{
  "model": "CTC image transcriber",
  "dataset": "short English words printed on busy colour backdrops",
  "train_examples": 90422,
  "image_size": 64,
  "crop_scale_min": 1,
  "horizontal_flip": false,
  "tokenizer": "char",
  "vocab_size": 30,
  "arch": "regnet",
  "norm": "batchnorm",
  "hidden_act": "silu",
  "channel_attention": "se",
  "drop_path": 0.2,
  "depths": [5, 5, 5],
  "kernel_size": 3,
  "stem": "single",
  "widths": [64, 128, 256],
  "init": "small_normal",
  "residual_init": "zero_last",
  "optimizer": "soap",
  "beta2": 0.99,
  "learning_rate": 0.0047,
  "beta1": 0.95,
  "shampoo_beta": 0.95,
  "eps": 1e-08,
  "precondition_frequency": 16,
  "max_precond_dim": 1024,
  "merge_dims": false,
  "one_sided": true,
  "adamw_lr_other_params": 0.0015,
  "max_grad_norm": 3.0,
  "max_steps": 4500,
  "batch_size": 128,
  "epochs": 6.4,
  "lr_schedule": "step",
  "warmup_steps": 900,
  "weight_decay": 0.1,
  "adamw_weight_decay_other_params": 0.05
}
Rows from block 6 of a small CTC image transcriber, named by matrix and row number. Rows with one number belong to one channel. Each number is 500 + 40 x the weight over its row's rms, rounded and kept within 0 to 999. All counts start at 0. Numbers have three digits each.
Before each channel's rows are labels from the 100 images, of 14976, where the channel reaches its highest value: "peak on" is the class under the peak; "strongest on" is what is common among them. Only what is clearly more common there than usual is listed. The data: short English words printed on busy colour backdrops.
# convs1: grouped (16 groups) 3x3 conv (model.blocks.6.convs.1.weight, 128x8x3x3), inputs within the group 0-7, a 3x3 kernel for each
# convs2: expand pointwise conv (model.blocks.6.convs.2.weight, 128x128x1x1, transposed), outputs 0-127

peak on: letter s
strongest on: the letter s; the letter h; the letter u
convs1.71:522559530506509501450481481466509472479458489593586431491498527499446501504475506462496553399485514539489504552536489429485553512517517393461512516532507519533455464461535582536499531483509509479399478460482471514552
convs2.71:476518506410552486557531472480493509529466413511474512489539483569496465534435479457585392478484489551480538479550566462480505536501500539463488497558488524525465466467467479515494537505500595470518474503429459478456470494564477506521529536539466525519524495514530577409472496414512497510604517546485517493494505525468543543487506487503482487465490492410433576528457596467526501526461

peak on: letter e
strongest on: the letter e
convs1.60:459522488512454513500510490490544482479494497500508504425520488498506481505509535523523426518508522524505483483533566537426623429411574605499385490534547463543486509476499457436482521475518503518513553494459508501524
convs2.60:444517452404536425493592509462449507463470507449535458491455589460501503468492529463453499518476505492477509542492465532514459463418447558462497487515437470600469425482491487459397476490559492556488462463522481464510496564482505475500522497412409528519461498464479546466480486520495476446572498529499481552453487505516489519458458481545517544448506588482476480488493480538524510550557

peak on: letter n
strongest on: the letter n; capitals; the letter m
convs1.70:504416539527490549520519524448490480439514459457451455551474501518538462514520507571424500564525424469546440496604490455498520491459492485502459503586439432516511505497589491441505478524475504471448478526521489481510
convs2.70:453518509562496463468551454552492513571498484605434481494548512553496547532501460470486511490497503549529451502481506505507536574477499475496439463359548531491462475459467502471486453498490554516531513574481504493476541494495457631467504507479496474518459478527574503527472490488487523617532387501505532528474531449498491441497424482507546456492485457494498432492455466470486506469472

peak on: letter e
strongest on: the letter e
convs1.33:498500496489492520524531494570441499532467561552419389484446491492512528459485502457496546533503480536501476427465501442509575465469526402470476502607419545488518565486534520504507489558502536509516465504486509520527
convs2.33:559494526485496514522527472464541471506511542505494450509452489503580494468484536437485496455451504471482454544503485476483548522504449549551567487546558514513536498457472531446525480455540457599526485550512440421480492522542501476491519470543520604448448464550479460463449548479464514507561456498445531566536540463481443445455493523572471579453513494526545505513487463499442570419422

peak on: letter w
strongest on: the letter w
convs1.9:445528508469513450429526566507487463476488518507545452469508547512495436446510571473478457445474551553486554517508503524496516494545463517516463575488495435523509479446479556390546618514540511465497474491483502518450
convs2.9:546499526506508476520486478464460558468467528554471476485487510529498560517476477527532462527519473547497572507459530494549495463440539480478451594526456471577509563537465489585563487628416495507516500546457457422502517555534462455515513510488539543493537480502514565526564547458450456501559539488525568534511514548514589529547543492520508454449508455461475543489442517463546489559494

peak on: letter k
strongest on: the letter k
convs1.93:506430423528598576512467483500491504473556514543498464493511494505506488504513501457488440440529530519478542493539496456461472546454523429534517487432445554519398442478533529469444546587484545473536504504501499477453
convs2.93:464537555501528557431498486454561445483476479499447472471504472509464477481481511506560493466445494417505629525512441495478514512501454501556507512511485461523531519514524444477495499544518479537465445497440506492517580524603445480482496487537516525466455478516463504517528543500524546448546529567495543523429476530506475450429448481489549505517452591489452470440455552454478569512393

peak on: letter k
strongest on: the letter o; the letter k; the letter c
convs1.23:531489497493431590506486461498424482507450572496469523468493558494487468463538446472566507440543378418553509559497488514539467468504493480528540488470479565514479536488510514512474509537533481494506512405529556457512
convs2.23:512490470485410424454477513500541477516493535452445533490451432503569525529526558484507474434446512482513468388468449519484534484534572560485543482485505557499573433560531461422487491471497516472456446494497490492526529517470525469475487516488532562540498464500538452491494439489535485478423470473582471592508533554541523506420525542497526516464563523453528532520544530526472473589514

peak on: letter k
strongest on: the letter e; the letter r; the letter k; the letter c
convs1.19:515527546494508481503520473481526452548472485501455634493459433557529458539477493420491459439564496494496460484496494469533478477522474457467557481482584457414477527512519474508524517488515487470513552427459557433544
convs2.19:555534523468491442520581525474479520464552572568488528510463484432432507491491581516460519412400546410495527432493521547518494469459527458498494472506518532494468526480540476488484500476530423487540448497524481480509520500548512520504527621565529524555477461509509505506418478513527539467468498465479571396538493530528493474507518463511514554451504497473478514506492521459430597495544

peak on: letter s
strongest on: the letter s
convs1.42:521544489486517502493514492483467499555483458578470434494488472569400440554608533493458476523502528520514494539518549482598413444503459520464477549542435509486551499440517466484500479520516445482476473526502549523513
convs2.42:460495532463565468555472435543509519506490527503488478453469447531456420519464542481506447420484507553521511462576517491526496484496500538503500551557499433490472468491506467504432484402525540501471402498499566510477472590495461548462490504578437500549542506474465439467471510450515524507535564457495505491406473514423488558449508544532474599490478469449537523524461522497498502574502

peak on: letter p
strongest on: the letter p
convs1.87:489490518508485480481504445461527516522507461502458490435525507490495512483491532511453479472541533460524444518409508554454506486468612557405439522511414530548467489548607441492523463537508446530539475522517449491491
convs2.87:450545524490568445513563467479506525483492523486482487541495461463549471537532416473500511499509481543512408502480513573576539485540594473452591460507525497416451461576508527480442457516514533455547507528497507500544468514423429481489474514502473498484567448474475514545498557478477483491447505491484498582461528463521433524512521451557513474430522516479485538445569449512546467418458

peak on: letter n
strongest on: the letter n; capitals
convs1.64:513452498448544481472531462472443432473515547439500457489540506492504497543439532524458479506520578447438569469529522530488554513458450510464488510504522498434506471525474454546547409554460482526517497463505578404538
convs2.64:526512545519478458521528542559466422577531515452573525491428489506499483477441501492568504461543574504487545493494469512486411549543610555479514549513526481434586553475522547513529479478454443525484458558532468525510490477548422490428488486504480552524530541477531537553492475532487505519464473500486545480540451473525463540506541492563409512561433481515499499470561556492471518446529

peak on: letter n
strongest on: the letter n; capitals
convs1.89:490454499578470514485544474534496471573403501503496480485544484442537502502529474578521443427472499421497504501465416505520498498517538518533529477515550465409444636492498506502482465520454475523472469518492511511495
convs2.89:492462410564507523497508466509529540493490497521494458469512554504600504568457546490507512525482470463556436545460451490530541460485477522547481434508489509462479531514499516509513485552497530532543555491470523539569536503345524529462402434496517497515513534517496431523651572472520467509557518472473456513511487474556489478560515522520498434532537501540523482512561491509488463483511

peak on: letter m
strongest on: the letter m; capitals
convs1.95:452467454506519463542507435469489486499523523506482498491481458444544490564537485472513482494466489532505462531484507492490480507490587429397483533476512515613567417436499467582506605477523518527470538509513480478526
convs2.95:454483521515620479565492499549459532560497526490476529504532491408498576543494503518534448524466460506524517572438544496526502477500445522517458483537509539458470501486454449410467492511549504530562535533433500549524538515500466484523465482521524560554564610525575492553514477455545487558558505557502580484502531523563499479510489441496533419486553481500513521503425538515522492534536

peak on: letter e
strongest on: the letter e
convs1.37:487525507484439496484531504532465449498490492572532431521496527506507513450501476458492480479452505508506499495438444449436478588596611468473474526552523503439467448510545535459576457488506544562535485466515488558467
convs2.37:476503469491540514501526504428486520452504508512507479521449492445510541494469552491457464508462507490484531612498505575436577481479500451599455496536461487472447467539511483470466448541552482487422514544456481473456528544518459453549558459491493470456498422520542445524484461527452537511518511550509464500592533449490459541469497504535495535533579395518590511479503472516501438434447

peak on: letter w
strongest on: the letter w
convs1.13:563527476475518523553497475498499483460522518482499493499432495471573532547561482521525499511592420463464452511497506465509536510507464463471497525516478461481480421419534548453595612587530514501504481489556504517518
convs2.13:441541515520561555522527431498479520488499534599443405457494500526438542558545467551435550518461508533483518529474518487576510473469497549461482575537505410447485548512470513479465518474549441478497495562476490494492511562514445487474514488533428548504523476487458513486520482445523471587522537472501533461435513519498488526506433554559469421469498493505486446442506524457548517567422